From a checkpoint of a small contrastive audio-text model.
Model: 6.01M parameters, text encoder activation gelu_tanh.
Training: adamw at rate 0.0029, 8000 steps.
Data: 39062 training examples, 26.2 epochs.
Rows from block 9 of the audio encoder of a small contrastive audio-text model, named by matrix and row number. Rows with one number belong to one channel. Each number is 128 + 24 x the weight over its row's rms, rounded and kept within 0 to 255. All counts start at 0. After the name is the row's rms in percent of the matrix's.
After each channel's rows are labels from the 100 clips, of 14976, where the channel reaches its largest size: "peak on" is the class under the peak. Only what is clearly more common there than usual is listed. The data: strings of digits, spoken by a formant synthesiser in many voices. In brackets: how many of the 100, against the usual share in percent.
# filt: filter width-3 conv, dilation 16 (encoder.blocks.9.filt.weight, 192x192x3, each kernel summed), inputs 0-63
# gate: gate width-3 conv, dilation 16 (encoder.blocks.9.gate.weight, 192x192x3, each kernel summed), inputs 0-63
# out: residual pointwise conv (encoder.blocks.9.out.weight, 192x192x1, transposed), outputs 0-63

filt.37 093 [104 149 143 155  88 133 131 160  86 106 129  92 105  78 182 128 149 119 101 114 138 175 142 180 126 140 124 132 129 138 160 117  73 168 113 132 136 144 124 105 148 150 146 102 154 141 103  73 103 113 166 132 166 114 146 131 112 181 138 118 174  98 133 109]
gate.37 115 [ 91 146 164 159 112  89 142 120 136  86 118 168 148 146 156 158 131 151 131 153 115 100 175 124 112 166 136 134 147  99 122 141 152 104  92 178 157 143 147 161  98 137  97 136  98 126 151 117 180  87 159 133 155 123 143 165 125 105 146 133 132 134 141 104]
out.37 072 [125 173 132 163 132 152 145 131 138 141 139  92 120 141 130 136 109  79 152 106 130 157  97 117 105 105  94 155  99 154 142 112 122 156 136 144 106 159 115 139 155  95  98 131 190 172 133 136 119  92 141  93 151 135 157 125 133 105 118 128  86 135 143 169]
peak on: /t/ (29 vs 3.1); /eɪ/ (27 vs 2.4)

filt.118 092 [138 104  90 144 150 135  96 110 167 114  98 154 144 158 108 117 160 160 176 168 114 119 121  83 118 128 154 102 113  83 125 134 119 129 147 130  99 112 144 128 116 113 138 142 102  79 158 138 126 166 124 164 134 121  92 140 167 132 168 154  94 112 143 140]
gate.118 100 [124 121  96 178 107 123  85 152 136 131 134 135 136 138 163  76 118 175 141 143 142 123 130 163 109 108 114 139  97 145 110 107 114 142 111 146  78 160 127  98 163 111 119 109  86 129 180 102 136 133 137 134 116 118 157 147 165 158 147 145 124 132  96 137]
out.118 086 [ 99 105 139 152 121 146 144 101 109 138 126 102 156 135 124  99 153 154 170 115 120 156 140 103 119  84 165 103 122 123 135 108 124 126 108 120 158 121 124 141 116  77 134 137 145 129 149 144  91 109 154 119 166 122 107 116  96 149 141 135 118 108 156 137]
peak on: /oʊ/ (27 vs 1.8); /ɔ/ (25 vs 2.3)

filt.39 062 [115 120 135 123 142 102  87 145  88  96 110 148 111 122 166 150 142 150 114 149 173 130 146 165  94 110 153 120  96 144 147 109 131 152 109 128 108 118  81 124 135 137 160 101  98 124 107  97 153 132 118 137 128 127 107 142 135 113 153 136 133 138 135 116]
gate.39 089 [ 98 123 134 148 131  95 117 161 127 108 119 138 110 134 152 151 143 176 115 150 162  98 179 152 101 147 147 126 114 105 119 116 150 110 115 162 115 146  98 157 107 145 141 104  84 119 128 104 185 107 145 143 140 128 132 156 156 108 151 134 139 153 157 110]
out.39 072 [138 138 121 114 134 133 150 164 145 156 148 122 131 123 113 132 104 115 118  92 116 130 110 103 103 181 104 137  96 127 106 125 151 155 128 165 143 128 126 148 132 126  77 111 137 133 137 120 156 103 133 120 147 100 147 133 124  81 124 124 101 147 131 140]
peak on: /θ/ (38 vs 1.4)

filt.18 086 [159 144 124 138 137 151 151 149 134 168 129 140 127 141 124 123  85 126 114  92 108 104 124 149 138 132 104 176 131 158 108 115 169 115 132 134 140 169 144 125 160 183 118 168 161 153 119 170 140  99 101 116 116 166 156 153  99 156 112 119 162 163 156 159]
gate.18 132 [ 96 103 117 178 104 106 116 149 122  99 101 142 119 131 186 113 150 178 128 171 134 104 151 159 103 148 140 109 104 113 129 123 132 117 131 143 100 140 135 148 132 137 116 115  85 118 160 100 158 121 152 156 152 114 143 167 140 148 166 155 139 133 127 118]
out.18 109 [121 149 114  68 120 105 128 156 124 103 153 156 116 132 149 162 112 118  85 146 146 106 124 177 167 100 132 162 161 135 138 124 130 127 133 119 124  96 123 118 124 199 168 134 106 116  97 112 151 145  94 161  92 151 132 126 132 108 117 112 186 152 155 101]
peak on: /t/ (29 vs 3.1); /aɪ/ (26 vs 5.5)

filt.75 098 [102 153 139 151 116  78 122 107 141 108 148 101 116 131 167 129 169 101 131 158 127 149 144 106 152 130 120 128 128 120 169 131  88 160 140 131 100 107 144 165 150  94 137 112 125 138 152  83 103 120 180 133 157  81 131 118 146 104 131 127 107  88 132 130]
gate.75 085 [114 191 152 121 124 126 139 105 178 114 129 129 117 133 119 166 112  85 134  96  98 134 153  79 127 152 108 142 165 111 133 152 116 115 132 172 160 133 145 160 100 141 110 150 154 143 109 155 139  95 145 130 137 131 124 111 109 113 108 106 107 100 136 108]
out.75 096 [ 82 119 115 140 125 131 151  97 141 103 132 101  88 147 138 134 146 102 142 121 146 116  88 108 102 108 103  64 135 112 139 147 116 120 161  94  89 118 126 152 103 140  85 135 124 142 176 174 130 133 120 105 149 161 161 121 121 120 101 142  98 142 124 138]
peak on: /t/ (36 vs 3.1)

filt.172 094 [132 101 110 129 109 116 110 146 113 120 121 143 136 120 139 113 139 185 138 153 147 114 120 132 111 167 143  99  99 116 101 109 141 155 149 136 150 111 142  92 139 130 147 123  77  98 127 115 157 158 115 161 151 105 103 146 133 157 137 180 110 130 114 116]
gate.172 097 [123 121 128 122 139 104 110 162 103 143 130 140 139 146 131  91 107 191 116 149 157  97 138 131  98 121 151 121 101 148  92  61 160 114 140 110 123 120 121 116 113 107 142 124  65 119 125 128 153 132 120 148 123 125 106 119 112 138 113 160 128 162 126  83]
out.172 075 [121 107 129 140 134 125 123 131  84 139 100 114 185 112 144  78 174 195 144 146 144 154 133 120 103 185 156 105  93 155 117 106 127 147 145 118 162 122 145 161 131  80 144 125 133 117 118 114 113 133 145 123 164 104 104 136  93 128 147 169 136 115 135 133]
peak on: /ʌ/ (40 vs 1.6); /aɪ/ (31 vs 5.5)

filt.12 081 [153 139 121  84 155 121  86 132 143 113 125 143 104 128 129 172 148 132 132 135 134 135 144 104 119 112 154 133 136 101 113 105 127 142 128 150 108  80  76 139 116 144 158 128 121  96 102 121 143 139 115 147 129 112  61 113 160 100 127 122 110 123 173 144]
gate.12 078 [135 162  86 174 117 130  90 181 137 135 119 123 105 118 160 106 103 137 120  99 125 131 159 142 107 137 104 135 118 133  93  92 109 118 126 156  98 184 119 112 167 160 125 129 111 131 133 102 138 111 127 153 119 132 136 126 146 167 140 116 141 117 111 108]
out.12 059 [123  83 137 101  96 115 169 165 128 129 149 131 165 109  65 162 118 141 164 128 110 122 143 102 147 161 163 160 117 129 108 171 131 115 118 154 140  96 108 151  81 140 134  98 108 116 127 125 143 105 134 123 147 123  94 129 126  91 121 121 111 143 151 140]
peak on: /u/ (49 vs 2.2); /ɔ/ (46 vs 2.3)

filt.85 079 [112 110 157 113 151 152 166 127 103 120 139 144 147 148 129 141 113 145 136 136 167 100  87 142  87 135 141 110 119 151 119 141 173 104 120 115 125 119 119 129  91 196 106 118 122 130 146 141 154 110  91 106 122 171 158 133  91 105 126 128 168 164 157 140]
gate.85 086 [ 79 168 115 128 102 107 106 140  92  83 121 109 120 124 145 126 107 139  95 131 168 151 135  84  91 123 139  89 143 131  97 106 139 132 143 136 138 123 133 118 117 110 162 126  95 139 116 124 160 114 118 152 147 151 121 113  82 145  94 171 129  93 108  78]
out.85 059 [134 104 126 129 105 100 117 156 134 123 127 161 164 112  91  96 125 181 137 180 117 111 155 140 124 188 150 163 127 138  96 102 117 113 105 140 115 117 106 147 102 125 125  94  67  93 169 108 126 123 125 146 136  97  93 111 156 126 128 112 136 142 124 110]
peak on: /u/ (92 vs 2.2)

filt.186 080 [134 148 159 129 119 100 161 149 107 129 154 141 125 131 140 145  90 100  93 108 113 103 139 176 133 133 100 163 141 155 128 126 165 133  88 137 153 137 135 103 141 152 106 132 141 155 108 135 146  92 124  87 130 132 167 149  94 108 113 101 168 156 140 131]
gate.186 083 [128 164 131 157 143  98 107 156 125 129 134 160 137 174 149 100  92 173 141 130 117 104 153 116  78 170 117 142 112 141 101  96 143 119 139 156 137 145 183 135 147 139 103 142  76 102 134  93 159 127 135 133 128 127 121 128 112 124 123 155 136 137 116  64]
out.186 071 [165 144 182 120 122  75  88 142 130 163 159 155 159 143 154 130 116 149  81 144 102 127 128 143 160 156 111 176 108 165 123 134 148 140  96 152 174 132 165  79 153 122 138 148 118 140  97  83 147 143 137 109 113 110 146 143 154  90 114 129 135 140 131 115]
peak on: /w/ (36 vs 0.9)

filt.31 070 [153 132 106  83 122 114 113 151 128 121 125 130  82 105 127 181 129 120  95 109 138 111 147 141 131 126 141 136 146  83  61  87 148 148 128 137 147  95 101 112 118 165 148 134 135  98  72 132 167 120  88 160 143 126  80 133 106 147 117 147 122 139 145 140]
gate.31 090 [130 111 124 140 134 117 103  95 135 125 105 141 160 172 124 113 132 180 147 147 135  98 127 116 122 139 153 134 130 136 124 138 135  77 145 112 110 134 135 159 118 145 145 142  77 123 159 155 143 144 125 139  93 150 125 133 168 121 132 138 128 137 124  98]
out.31 067 [ 90 115  95 110 144 122 138 122  99  97 114 128 140 148 118 121 117 152 137 119 149  85 133 118 118 103 148  93 137 105 168 175 132  91 141 102 141 106 161 178 115 180 135 140 116 120 126 173 136 122  99 130 102 190 155 123  82  96 142 143 146 119 130 131]
peak on: /t/ (58 vs 3.1); /ɹ/ (33 vs 2.6)

filt.30 113 [103 105 118 125 107  99 102 155  72  89 114 135 109 129 167 129 126 148  99 161 170 128 135 151 105 100 162 117 126 138 103  75 139 113  89 106  74 119  85 111 122 133 159 114  80 127 139 122 143 118 102 170 122 135 120 132 135 144 125 130 144 136 130 107]
gate.30 083 [129 155 128 124 118 129 164 162 141 148 148 134 142 134 103 131  61 116  82  93 121 107 142 132 126  95  99 157 138 145  98 116 152 115 115 153 129 146 142 120 124 138  75 123 137 137 136 132 159 105 113 102 114 144 164 120  79 107  92 106 170 167 123 136]
out.30 059 [117 137 137 104 140 157 167 156 131 154 179 121 109 133 132 135 105  84 104 132 163 119  90 173 124 105 118 109 127 144 136 134 174 151 116 123 129 114 114 121 128 159 128 118 134 132 114 113 132 115  93 141 106 145 169 141 108  84 103 110 141 185 152 157]
peak on: /θ/ (41 vs 1.4)